From a checkpoint of a small image classifier.
Training: 40000 steps, batches of 128.
Data: trained on coloured fractals of 300 iterated function systems on busy backdrops, 48750 training examples, 105.0 epochs.
Rows from block 2 of a small image classifier, named by matrix and row number. Rows with one number belong to one neuron. Each number is 128 + 32 x the weight over its row's rms, rounded and kept within 0 to 255. All counts start at 0. Numbers have three digits each.
After each neuron's rows are labels from the 100 images, of 14976, where the neuron reaches its highest value: "strongest on" is what is common among them; "patch colour" is the nearest of a few named colours to the mean colour under the peak. Only what is clearly more common there than usual is listed. The data: coloured fractals of 300 iterated function systems on busy backdrops. In brackets: how many of the 100.
# fc1: MLP up (model.blocks.2.mlp.fc1.weight, 768x128), inputs 0-127
# fc2: MLP down (model.blocks.2.mlp.fc2.weight, 128x768, transposed), outputs 0-127

fc1.359:104180058208088193121033135106071130097169114147120146081109127088155151148094121096166143112139125096117135151172134116058094121086128133082155124142137155145127132099219150184146117139132088190127164102166119146150125129101123128162125176131100184162131101175127132070131078125187105217127134087117083127125120121090113101098169148119146140121133132127128136128172097098128128093148
fc2.359:131126183125095136094159127113132129218143080109128112095164101092125123130099138071102113135155142189073121169107188115135132137137128222117102150107156088173175139139126074090160114096131067159133136108081188075175133117116157131125120173129128126175124132112057127142159124129130129129131178118126199157128144172147113106127131080135063159118171114181196204129107130166128093136137
strongest on: black (37)
patch colour: white (44)

fc1.123:154125122126073170113124191125105132127139158141136181124123114096128083131126136085113164107144163133071152075119122163101098130143087135107150130130126134128150135104121134149077111123141126137125255194130136152130126112132165123143100142128110182112117149074090232126088141128178129195133070061156138151158149106038150108078127125090174166146119129096131118126155096127140140080140
fc2.123:130145128094112145122030118137146075123125126149106140127093063095192157098171171122123118134053144060129117128146131089139045088128126126148120120131152125131125116134098113127175146189114139128210068128151117151163107135134134117083131104124132129095237139175203140124125101151120129119106134116150105137102163107149111155140125147094133134199140208095126201109169103108163141147135
strongest on: white (39)
patch colour: black (92)

fc1.692:213092139138130138117142153129120056125129125128126105131129133046061142140132102064110139091151080125115150134126140130139072139151132083128137117152141131117117132128139128165132091100130103165118129134122119141129151131107169133114133132118127128197128152132129133210122125132121116233116096049128083078234091141092161164101136115090081225104214140114124153147153122123118091122125
fc2.692:140129145116131162140084146128133108125164127131111104121122128128134161110110072131144153152133123100135129123128121165115072130117091084105140125091150124188121112150123132106149118134136049127191132175146128165124128160092177107133119096116119134118133128129166130092142165127113054118133130131130197125115121125131114221121115093099130149158075137132208255049095157130128129120122
strongest on: orange (35); yellow (26); grey (26)
patch colour: black (67)

fc1.142:121126142156095137069105145128094081107107084137143133122158130126124128205114120105142170082118190139117083128111160178105123161131087149116216113100170063149168117236109129133145136117134089154093162091138133124124105126140195119137155179132136165133133142151164145123117045096180116048138166121133155131123171102082125125121143121131128157053151074152172142066096137148156148108133
fc2.142:129181135114145137143153097139097154123158101160127179180134138136071160071114176118124103122181128174089101142112183121117108116130112126063108134121255104134096180168131117091198106072154139079136134123071157130119129125143161074143096192108096108115101221087113132084155117142113125101095116126068164157145135089149125153127163149173140118119127113104124150123130112135080127169118
strongest on: white (54); dense (31); pink (29)
patch colour: grey (97)

fc1.353:125128113200161143138146144111087123158117131074134041114120210109132144140140128186128124121123129213177156128175131120147158139091167121098125115129090219141136124117150132126075055144097137122017110112183129111128132094089119182114153096121134112195122106043125109123088104124111124110145114138129090063133171188119115120106123119116148113131132130168121118089132184097136129129137
fc2.353:132159143086141075130176126135094179049115202117072133116152134157089064178111144125231105175129146068105145101124130117143164090135124147143100131119119143125174132119116183130124121122166142132130078158164020129149174019113080127120123135152176126089119076117104140125126131106141120132172103114162128156138132165104148080145130139133126143100137122137084085192112144105113128119131
strongest on: orange (41); grey (36)
patch colour: black (53)

fc1.291:127129087145123060127131164082138035096115128079128119117123122153129130205143146134087241128126117158119129128141109130093127121119120121115138121055097131119210142125143121112046080128127150121130138098129151123090127166125128119109133109118128103170032131126129139124116121159192137113113114122145116129127128210086134073134151132090162128089126135193125116122153228078106166152125
fc2.291:131128149110092109129127194073132121113130163127099161122121129122128135130166078133164103073148111096091146111170085129171056029215126130208163110158127110137150128103126135129133128195136197130128145127137127172135138144125067133096123139177143072059159132116127175126122145099155150141123128103176093110128122122142089129128113129100068217108076180144078117096076099118101126123132
strongest on: grey (30)
patch colour: black (60)

fc1.465:141151153128139167101125132160123126132128137136072118128113134150126128124099255114122155127128015129134153118119112034154078131133122142118126118195132122138127166122139151112094151095106122162127114142177210128118124133150130092129128107151124130109136136138157167135151081119129119073087181106117109119146159099120083191120096083131206128124138165114128128141093164062118130080111
fc2.465:123108134115126129163115161118121123125128144127132160125099111168154107141142106152156135058141173159109138121156158204129135115168141137100073180105126167104206125150139117136125091135159087128144191078077096139139087136118107132118154065126091127088123094114119106161115175125061145118182164073092123117123072120143129113117136143179142105094066065115000186127112127133175129108100
strongest on: black (29)
patch colour: grey (96)

fc1.561:113181111194131156120163130118129127120124104100129081051124163151130152120141101193139209140104060150125133137146230148078127121148146159051255143120125134129110117124128127105132144105134084167130131118129166137147127156128135133130103097126122125165073121167146086131128064127115068171052107119145078128128133130123141139181139116128130127131129129112131212135106112129140167124154
fc2.561:076130203133141152109186107133084066132125128114130121148134141164106118140122184129098114129076130159083145134091150113132130130114128135117040131128150136169127127105127139134143125117208127148178116166099078079159139105076193125118117157112126129125131116116097118210119130138116062129175126127140214145129186134121171125097123199130093111149125083102129132234080115143152066147090
strongest on: black (27)
patch colour: grey (90)

fc1.96:130133136127147132128128123210116120108119049136128129110108135055143172145162146078129160108168118096137144184057176180187129192129123138051130151134142142135164115214106128130141088070129107136145142160212147086077123130149189129149101148144067079151140120141153093161112086126060132120140129126115161130134127156106120139046086135171131129104114122119146137107143107177120115100087
fc2.96:161089159130126129113143080101129107140108123141161109149145137142104081126118098126180110165151124135138047112147136132080148128142149200117113105160203066121134085174125081149127158125131098103110121081071147145132081058136127119074140151129255120123152141112076137124138150097137161127130124132136169090091106104131147193143123102069152146139124158150136160128111174109150213170155
strongest on: white (27)
patch colour: black (55)

fc1.443:127078113128115161076085179142108087142156120101138110136139124113127193164134118140128181136157102160122142135144196144109086180123059202075158177131118161167193188133131133121130099069124116155099185125167140132176153121073196123154123160110119118125144156104101149101080063076121124144183093125165131132160148141107166136122149114109150175091069138074160124062116116133151163092131
fc2.443:081131145177162072085171087140104085174080126072147159108119122158115075130095147149083091138128115098128133193067137129100143128145117115158097195104114102134136159092222140127123126152155139102177068094107128121147130134101141148125164180120128124138111116116164135141076166140180079133120168198134138090131086158127178170127082088148128098077131181143136103201194118128131169141145
strongest on: orange (38); grey (37)
patch colour: black (78)

fc1.66:129125153127195112130130133135121124105099121116210130133142142124123157077099050151198121123124096162095125095112113115175139149151102125125132178162186133156134178131132139109149125118124121122113138140179255122104126148125133081160221108155125101193157122146168129151134112117156135114119118111148108152137103118110144178139116235118113134103167137110130128128122143038092130093128
fc2.66:149113106056126127102075123110119142125158154182157123124073133146179116139162147175105156097148141122119142113138190147110126109159102135101120139090071130096176092191126136143117127146153107123141107092107081163096110149106146135066182135048111155013077112120133129156110177113078109136142159146093159120183121129121079131128107155118165103112113127144040139092157149144216110149095
strongest on: black (44)
patch colour: grey (92)

fc1.16:131097141153205187152089153147065128119200129128153057101128242129121116120105130169131092134135126106116172110123117167093151126141142126127191130116124107187119145104198150129137118120101128140112138112125122150151129137119127142099155095142126135120116139144119135161127092074196098059145147125186118101210155055086131130160149124115094129115027118125125130107151155105165096121188
fc2.16:169104150078115119133132115108216065222127094115106070162143120107121098130129133095172128161141062175097121172122144155169118135142120150058069132128136134102162099109103131132158153040152095129138125145126128103162108109078135123131140158080121094135159131107008150112131163172127149151105153130063135186123148127128131145153179129115135165106138209145159125133127114100118107118149
strongest on: dense (62); blue (26)
patch colour: grey (88)

fc1.707:148123009127141139128067112172185131130148124126121131125130131131135159079189123126129149131132138170124127123126188082160133137101112077129143130135144127130128117129117126115081054122129110132120121198167041128169150103142127127142140154127116195127130124191120155097099130116121114230129075085223115108129137150129131131130156142014119151145166117087128128144172128121127113088106
fc2.707:120125153119128096036225130149074071129097129130167117092099131167089129125132187134124109128162168114121173130094171174128171134096121134127151132113059130131139177151129068125164134098129103116150165117090137121114119171146145109128140144083084093151097105093117129197091132128118192076123163117070122132118089162124116129111059128181115114127123128157187194107128140142097133163220
strongest on: black (65)
patch colour: white (53)

fc1.483:209116147128123125130131135124155124124160144151118128080133143148128105138129137118123077117115151132119129190135123208158125133145124110129139081120104128111132172152163119123065126165126068121084152121143035132111073182139098130124130143216142070159129134129217128132121135105175154083206190078132128097130145140133086112059115123129065169133133105125137174087139179179098101101079
fc2.483:156143192139140140108152130130092141143149110134140131129185123125095099136135120179131114085101127128085113135081157113082170121139181118075118124115128100170117113195104095154188150070159019146127119118140111132143132126146213202112150116131097107136107118097140134158128094098131118128131082098093117163128181090142157177142105092166137112164082039083140225167133112127141090105126
strongest on: sparse (77)
patch colour: white (41)

fc1.170:131132127124129141129152122089121137129184144149103113140141120150114155144132000145161156136123079097125139127112118091142093130096117058108122125106130101117128141104140097125132121112132134127124143158165132100131135138102128097134101123149133072083108136105124136111135126125151142106103146147125141151127163125117119177094153000159163120144084130119125127151122135141104097122116
fc2.170:120158156164149149124092132176148127124079082024148195116133101163144127128106079125088111128124077169094144112106134126203155129183106114168146059164167205111067151132121116126091126146193107152091167128110147141101171170188140125111148152150099119117114076112115147113138108165094100121119143108113151178120061123161173101116123110087130137111133150120144138057093098092163155134183
strongest on: grey (38); orange (28)
patch colour: black (51)

fc1.231:116111137173118146142135190126090155147151130156125129067131125160146108156122149113100169122119132179128122122128129130126090112132144206071255098153125161125091113137130131115128127139129103119132222121103165099101090132156189111136030115105140077126127097095120055121127089113141087103144045127081157136121138161159161195124142132167145129162172122143132169124105129133149168128128
fc2.231:100162110149147224130112125140126075125142145146203012124129138137127127157147154152095137068098117152128127091127103162129082089142091101100128127128137128138125131057129120105081094178110128124155081139142142079136097105091115122151047124127130152118128143130138085138122076153141070072164154127134170133112181140137142144137167249137139078154076119087146173147130132129123120138098
strongest on: purple (35); teal (27)
patch colour: grey (94)

fc1.18:192131160130127114125129114141085130108126106142117131023134189167144096180134115081138120104090177161123084132080125189165163118124169161120200101146160127123129124173133137126134135135149124102112162127128131063076104148147132077131088092187136121072132147097206069120141030124171137018129191177123118145120136166132109124131142133125119124139138082138130149119119148143140127131122
fc2.18:115138090132130170137141137123137072122016120168146106117090129165158068150157151138115163072105130173105148141138124146135126133135074116097088140151092116060186080122110137144063066187080114129136169112161182134144129083125067119184138171142124207110128131109158132128127087132116163085128223130124135089123148138134122107076117038121110130175109126139146116093114131127118137118136
strongest on: teal (30); blue (27); dense (26)
patch colour: grey (89)

fc1.320:134128188128148200125158163114128139106102131040249184140130132161137106116140048139128118124124115114118150159111137103146105123153075128116139140180129140144132148125178116108127130079114129088119083128145194081101068118152163128132146134177166132120112111176145143129146079131133181165103147135167097154132180133124162185126137058100227130123134117100125122136116118092110108101060
fc2.320:138105152088126147132072114101155120079137155174155157116129127179176128158144115169092151125143068149134138164142189134101126131222099153111121151089136164111143089145132117133075143139166132134132138114126059175150192190124130154078218146045091135067105122130133121147129191125071110127149157092112128147148085115128064142116077130116130069089100107109074125086140130108139162114103
strongest on: dense (74)
patch colour: grey (96)

fc1.555:125136089225124172109170124113125126151108111185144087023097198148125110125161116114119204134112124161128159121137164126107105131135096110033203151136123124130126118114150119127112112106122097147105224201139168100135134141113123141172083122162069142132126125093165121148093099120101128120133159123155138137135164132124151146116139142150105127148057092061130179126078130094165108117087
fc2.555:143195122146125066122145133118112107114082132103149117162174148090067128134083117115073139150131134150137133168091136110080145213129142123104116136096136142135136124120135126148131138108161050175136174124092123179108129175112115172077119120115119034141093156136126132096167181131128119189086071145120076114142198097043176098096142058158123099136153108140132198141155116145130113110099
strongest on: dense (71)
patch colour: grey (98)

fc1.209:139166129134116103117150142134130110053100142137137163101073204134130103128133112113152142072139123070131218113121115160135135169124141103105135110124127128117183126125129122204114026156107126131116121129173123148127150156138091110229122143129072120088119097134162132170125081122215141128120132068133116126255109123104130116147115125104083133128128123132132132126156088128122127099115
fc2.209:121110129111128141130054128172139123134211095126121096209102037171141183140122123111116137169083132147127128124160150115138091128128050131125154167127133097115126132079131146000141191079106132151156111141129169132143126135062190117135133143123127129122130140129091124134138130132056063081172141126121142129119128124113135143136207126155173182106105125118129049129147150130133111136146
strongest on: white (47)
patch colour: black (51)

fc1.108:127182107159130141110157156165101099177132103088141116127068151075076148131126125161114122087165122144123183126109178091106130139153132127111123134131133160192131139098131116152114142058135127187133092137142102118148150077050127171192176135126050135147091083137086126178106091077132114132105094060127127123255119107124182107121132150171121143116095131147153149093158075108125122112130
fc2.108:133126112138140122153052122129202134097122174116151139127214120128167113138087114128133150168131127149132073145134099158111131115124134108137131110118122054054143127149126076106117116125113123066079151105134168140127097180205078101085129091140219125121126125130141123113132160161142116113186174151129173115051127107131124134122134127027152123142181104129159146104130220149125140177122
strongest on: sparse (90)
patch colour: black (49)

fc1.519:190119131119065144076137134120128128165099141117128176127138108120124103146121145119156158072150093143039138118144179132124115155131037095139126128145127142117152116129100131178131131107130119138124195150132121143168134093131109192199138188148126223129096176078076199101081129129120165236135126069125149162183109115128139136107110127103133142126126121084126116131122097117127124052130
fc2.519:145144111117118122127069109132170084133135132138086052122154129140150165136166171128104131135102159072121125140121162128164117130157130084127070138123164204132122121163135123094157135128125120082182091163158095135126114145094167071110127095162136124118178157159223133079140114157118044129089115125150111129126178094105105128129133113102163125188133128085154255080154122127136124122124
strongest on: white (43)
patch colour: black (71)

fc1.63:130133132163118105117144127163055129130148058125143144051146143132128102152097125112141180132122134131106084157108130121098135120158137146079243142128141148173123131169141135128106159108138091124085175150108130016027075141125141126134127132172120130146085118114169093150134080085114129058157152144146139161117135168138137138133135136152128142159099041143174179105102137125139122129059
fc2.63:157135159140118054128100115134106178146156122092087197161128129119085144113096131091121108214130120072129121136120162092107146215131162124130126114084147123129108145147177125125174166081175011129123126144051111136111143149146151128102198142130117086154103135124087144144139138128138132151088057120149015128134125105100126140155133081138118111089147123133128194142154140093123135124122
strongest on: purple (35); teal (32); dense (31)
patch colour: grey (100)

fc1.542:117096199145160113127130142122104118145146142157099180145151125152063065135134107139104118137138140092169149123137114157132133129126133153136157138114127132114127129151128131233119135160126115084111213163080109130093127145127167105122139139130115164131131132029129150166138131105183186127133049117097133091203026127070124163080098120120061180129144116130126124141073187134120137102089
fc2.542:183154135125096126126069075128127068124150121132130153166137089110153156135143161124125113179126102116126088152149143097154144152106138134146102128210128182099131132128127034174120135114102065135118064164108128155082119124145128140127130115126142098123150140193134104128127127132087103142015089126157077151093202132122149145133114154131117127126159179126189245130181136090102112138114
strongest on: teal (37); purple (30)
patch colour: grey (89)

fc1.106:162144153138127117131139134162085106141134101122158134040128152130121121207100125128129166100125155189144116104122157226145126132132138147056217106119195140147132142160134106125099132119138103102048175122127125065102103141108131103126087117172123131094081154078167087133113075072163124036126159131142131147131126130127152124112139142156102130129089070127176203073117158137152130130116
fc2.106:171126181133116088138106112136118195142175102115128177132149101128159116128095120101125143202120129131113086170124134086071141137122153124093165142131219156145112122170117098122141197063160027136135132147106084107083100150153178144090187123155123087153076124138089135135147139148129097169064050142128074128105112151125118126138166135168165120104152137154120222131166149130111123128124
strongest on: teal (33); dense (31); blue (25)
patch colour: grey (90)

fc1.470:089118139162097165128053132227126091113128132112130170126130110105114096133073117167144136154118132088165108188076141174128094126144083085118127164162179089142131168133128122123092138129130126185095065145138130116126120149128139102135141130133129173127130124011194172116129208118082111126166126135171172117123114122130145094130123144146144130130045082070169135088156156126106127128061
fc2.470:129104030128103155187115112133098146105097145160125122130134124116140167111050137128120088054113152170135113042127058172180128167103129171128112123126184119108124188071126128106102169131157129122129100217141142139074125143130105116109148107158182127095137143158140134111123216168127101101124128128158129145109158087128143166128145139128222120155141107147123103177147118052133143131119
strongest on: sparse (88); white (25)
patch colour: black (54)

fc1.729:159133181199109147128146136127141127110099158146146117132132136009114158131101153120160128060086202120132133065121140058113120184120125154078123059144128133092211122210131128159163131152096128128156134121118148130125155131167139126140104163116134104139092130077145131135121117127144134132156116123088143118132130101077122212075164106125137123060120144205126128094055122134140168116137
fc2.729:118135115108093145101155062129126105097128098091136178118085123253136143125125129128142236139091101112090134162119146129132124157093057135154136110136103092088086112126088129146134155118154110128120115118171133120125133126149131094158138047119099150117156130165154067147173114141095130097127158154115121157071109185176143128161089161166165113213153109062139051129124129153121159144129
strongest on: grey (34); dense (29); orange (26)
patch colour: grey (88)

fc1.722:150093132171125128119140122149067118149135091122108114074133138138126105165090096112116145115102114134123108219084156125133124126134130134071209174148121158139123127162139157128121132122151087125085186133164117031066111169112109107170121139175119128161119108114200070131134063111120127085209141140125141140126108214139133131113138129147113138147095071130169194110093173163133136128051
fc2.722:159116115126133055101138122117143128145115115081123134186148140086069144121093114132077144192184154113132139130069159130062149144178124148117177121077090131145119139134199120117164131118133031108097141125095118197098143228137120166078135092110124086185061158137118138104113143113159154125118110088127077121135131078113160129129150077135117124123156153115113199124148121129064163127138
strongest on: teal (37); purple (28)
patch colour: grey (92)

fc1.730:125156125132129149041091128159118111095119124124130146071097149198153118134140138127211177151147139082139126156136168196122132137138095106122137128173219085124152190149132126131099109114107123135062116133160136112137127155141134100134133130131132107099143141091152138086123121111104141085131138126204116128133101136109132118122074124084129144101121077119164163000141128224100127123128
fc2.730:096103122124137162176095128132097099158153156134139089106120130124139128128062130149136126119144068124144129129214083213126158130083143118127134120162146092089134160117127118122068155071114129127112153124055154129120104205163132116111126057143199127075130171136144144118124146107120100156046129166176097128129178052118119190126135105097145115087138082131139111129137136112196102188183
strongest on: sparse (67); grey (34); orange (30)
patch colour: black (63)

fc1.517:130116114130087144111179133107164060122082134142146141000097143129094101139147121137126135068162132147083197075051119183164123136141088129103129132130131127157147135124124124159132118127125128108124127121208131119124141173126091099224124128172044150116134107128141136128109073127165100101128153106131215198176132079128130094072104146135135129128083125088130130099108127136124128129139
fc2.517:110165105123139127126018127182081118129204108096129096182117127101123207102143131106103107181122124105153184122135129108152128103125124118140077149132132097125109167146243126040129126128124166129120113127075142112150136128130143125137140128132121122113130137194115128108143125128101122125123107107159002131174110122125126126219131134126116135094158120132127119109219088138124112148133
strongest on: white (51)
patch colour: black (65)

fc1.599:127223070137139136083155180136143133052124180208143131130122118141083128109137158151139164126087088166114150166130128148172014121116140169116110178089087087099126154076127156091106118120137134142104134150119067100135096121103147135171120125149151084134082085134109113117124196136137144108143144145104097157120034131137152165159101127169128128100091139090124129131077149135087129147069
fc2.599:049129118136139130155130124155129136158138122005076172105106110171123156108122092109074120144126096176095133154100094142175130144167095112051139126192152133127114155159128120122097111146189125122082178142096150109140141127196100128169111102180124132172141113086166162115167102114116115136135161179078168151122122120139168077081130122089136076132121148127137194121105140127096132064196
strongest on: orange (40); grey (29)
patch colour: black (77)

fc1.143:148116120132133107141046138156131143062141162132109144122094117097147121114152132115129219132107181145126141140142098114123103147115089129101181125135102146117140119117168122126114072132119113127129235233127135138088142156132152121179086188141086090107103148144153140130132168138151135186143028139144128129133139123037100078076151107130159133133160146191118118121152129111127143058095
fc2.143:114131084127124157123103098149118071125164087117125125173059076094169134162128180145112086095074127104113108136135128142154131191113117152127062135116135132131130129136119119115188167135085073128173073089128156121131127114125118136120170129127152218105191137163120112165156056147103135110150234129084123177060133137165117189138147099152167120118126127080133132141126081166190079136135
strongest on: dense (29); black (25)
patch colour: white (42)

fc1.362:151190072152107185086123158124125128130127086120153124041121092165128134107153135142075198151132124150062108140151198117091110129143087106095179216128113154143133144121106115128100130109115087247132132180159148081107058081133105120165140129128097155131125144097112151109126102125129106148114101120171138168114171187128143121129135139166139135109127070097179196111122111166130151126141
fc2.362:121150161128099090117103096108105119185133148124168138170153103130121147103137123133025097154164114116125109093096118128072129142129179127051129122067133130105119147129140098090090126167136117155092147146109191123098108217156123111060126169126128121139079138108116186130130251169145121138108135134142066118123142101119123136122117148154148113116132085121132155210230128128119109141113
strongest on: black (48)
patch colour: white (44)

fc1.468:133138019134104182171071134131140134147129169114127098097142124126113241121129129105127103093082174132118134146104124174131060126108075132125126066127153114131128208115120110129107096137135099134128115125160127144144126141146179119140130170152094033163139089180129150084120168127142184185160125061097158088128147126128060172124120142124151156147150085126142135123150163143103107071151
fc2.468:132075133099096121000111108154101076161128178128145105133146121203047118135084141109109142145106212143118161128114203149073117125108128175125145147027066128155105127120113130089112111130133092131128161131133133151187106120119135064107161175121115124133117138149105164135097121096154137121125124140130172088133111160127118158124143138133122129183111127111166202148146147144134141141137
strongest on: sparse (94)
patch colour: white (42)

fc1.154:108156154129191076173150137154146035078129064138132092136124196068104154131150120063079127128149139104127178132048189137132136127104128140108132137091211199177156164172090128120167108140088127130188102124177128058106129127132139125155146126134089117130125080133142129162120101123115117106128140143102124142160138120105109157129119130184105128078127126103143173120125093166123041124167
fc2.154:145114129114128156120076116179128206126128118183207102137064135163171102127137132107126114141138128077162129125126117153095150070127141151106102115158092128071096115156128084110088068158090182091106146124158196139133067115201080073132098131126139132126158139117186126110128095134085156124147132145109130108111073167132102139120119225127156090163121135097056072112196108136119127146137
strongest on: white (28); orange (26)
patch colour: black (68)

fc1.392:125123152203111163156148143117068106148130154148113131111154159056102128166099133187150141026099158143131149119146164138109148185104140146106136091086135119123211110135112129225122171128118121127093182138125122168128143127163198131090139173131179122165093101051136131124093117100173139142128102112125139081165154130058142134142095089100133127100124125181146127090056130117162143096125
fc2.392:129099128173157172091114110112112103102111142130180102102180128144143129209129141170114124099129015153112052222127150195132119124116129110153116137135138143137132148161113083085116098106128069130101150093102149116118107148128128121101160147171128120141126188099159129107112151183119119137156176159150147137082111155098157128132121159122137120126131121069201228138111197151091112141178
strongest on: orange (40); dense (33); grey (31)
patch colour: grey (89)

fc1.120:221112126140090101121138151091123108040100136126132198154152111076128135121128115099127186110208115096125124101160175107140092128203140147081179147137182138113141128143127150198121156131128099138122117141126131122117149094111189150097101194125134123092067126070112137101143156127177107132140098104173108138121090136062192146145121138079119188072149125133172199136110101129123134126099
fc2.120:154137209135103142127114114174118039206141117238129117117127120144120104075156059111059130129120158114129128142126151168076139187146135149105149143134124111124118130152125109126150128165124115129153127160137124130169078177148128122093121133084121108143178160109133128061096153128131061142125130140122100155112162127138111166133140044123100121126092128082139234127156109193113103079112
strongest on: orange (33)
patch colour: black (58)

fc1.21:134139111156162136118131169105133089061089132091127124143126131119133143123154098161164187131166096125140146129206169134131127193098124162051210129130084133143193110152149150129118108117081109207037140109177136154106174144120108138162100145127126111129148137139176116127134010105120135102176101143164091120161127130098105078141121097116126144098137120108147129040124114145144173122098
fc2.21:128126137146102161088152120118145164115107109118208071122054148133140086143157127081102138135150155130135112117087139128077140149099141142138056140092123106128142110136149103164230118129139038049109154097107096111123102209099130142107128163135089110146044103157156115153131135160202098175109152133116099120138164152127116134171125134108125110129137165078147183136188178133098157150158
strongest on: orange (39); grey (31)
patch colour: black (61)

fc1.703:183128133140119079148185098093152143112026166105122230117158165131086109128083129132132139075176118128170155167132112141187167133125137130129233129076123176128125127185131118210176164119108109116129169161129123172073150132128146142096117139133158126126121129099058127133109185128154170124127112129127108125172089111127127130128115137130109127130146128138104119144065140118087136079206
fc2.703:141127123131118109126010125148110199107251134167136138141129106108127207130124151137094146227108183128163051131132143119126136120119135128168092129135124127048125161102164126086133115127129162119146120111122125136140147125126134127128118109100126116126129175130138148119136129128119047156097118194129121140085120067107159178134200131128188106094141128087122088137167124102129153169101
strongest on: dense (52); purple (27)
patch colour: grey (100)

fc1.88:112077125130153068148121122134167118099082012071126106144126182123179106089130134070119117142132168156133108071119115120129186131192115211164133182181123152163125132175089162123119111151117118147091141140132181133127128117144147121176206137137129128094150106126134134151123120122135160110159119108098111116128089141119143147097120231097135132113139145132133131101145149111018142112186
fc2.88:168119195097103157085115123112098131172169193207132093166116138130081092136146135147113106113131175055133134138150166130063125091101117183127142117058129134089141096156129149129162175130118101086141080108151104084128110152110135140127109057046197158107120141143122143120114118139095098129079101219114119131140135129103115167184090130174133114133106160125054138146132149149129094178094
strongest on: black (52)
patch colour: grey (95)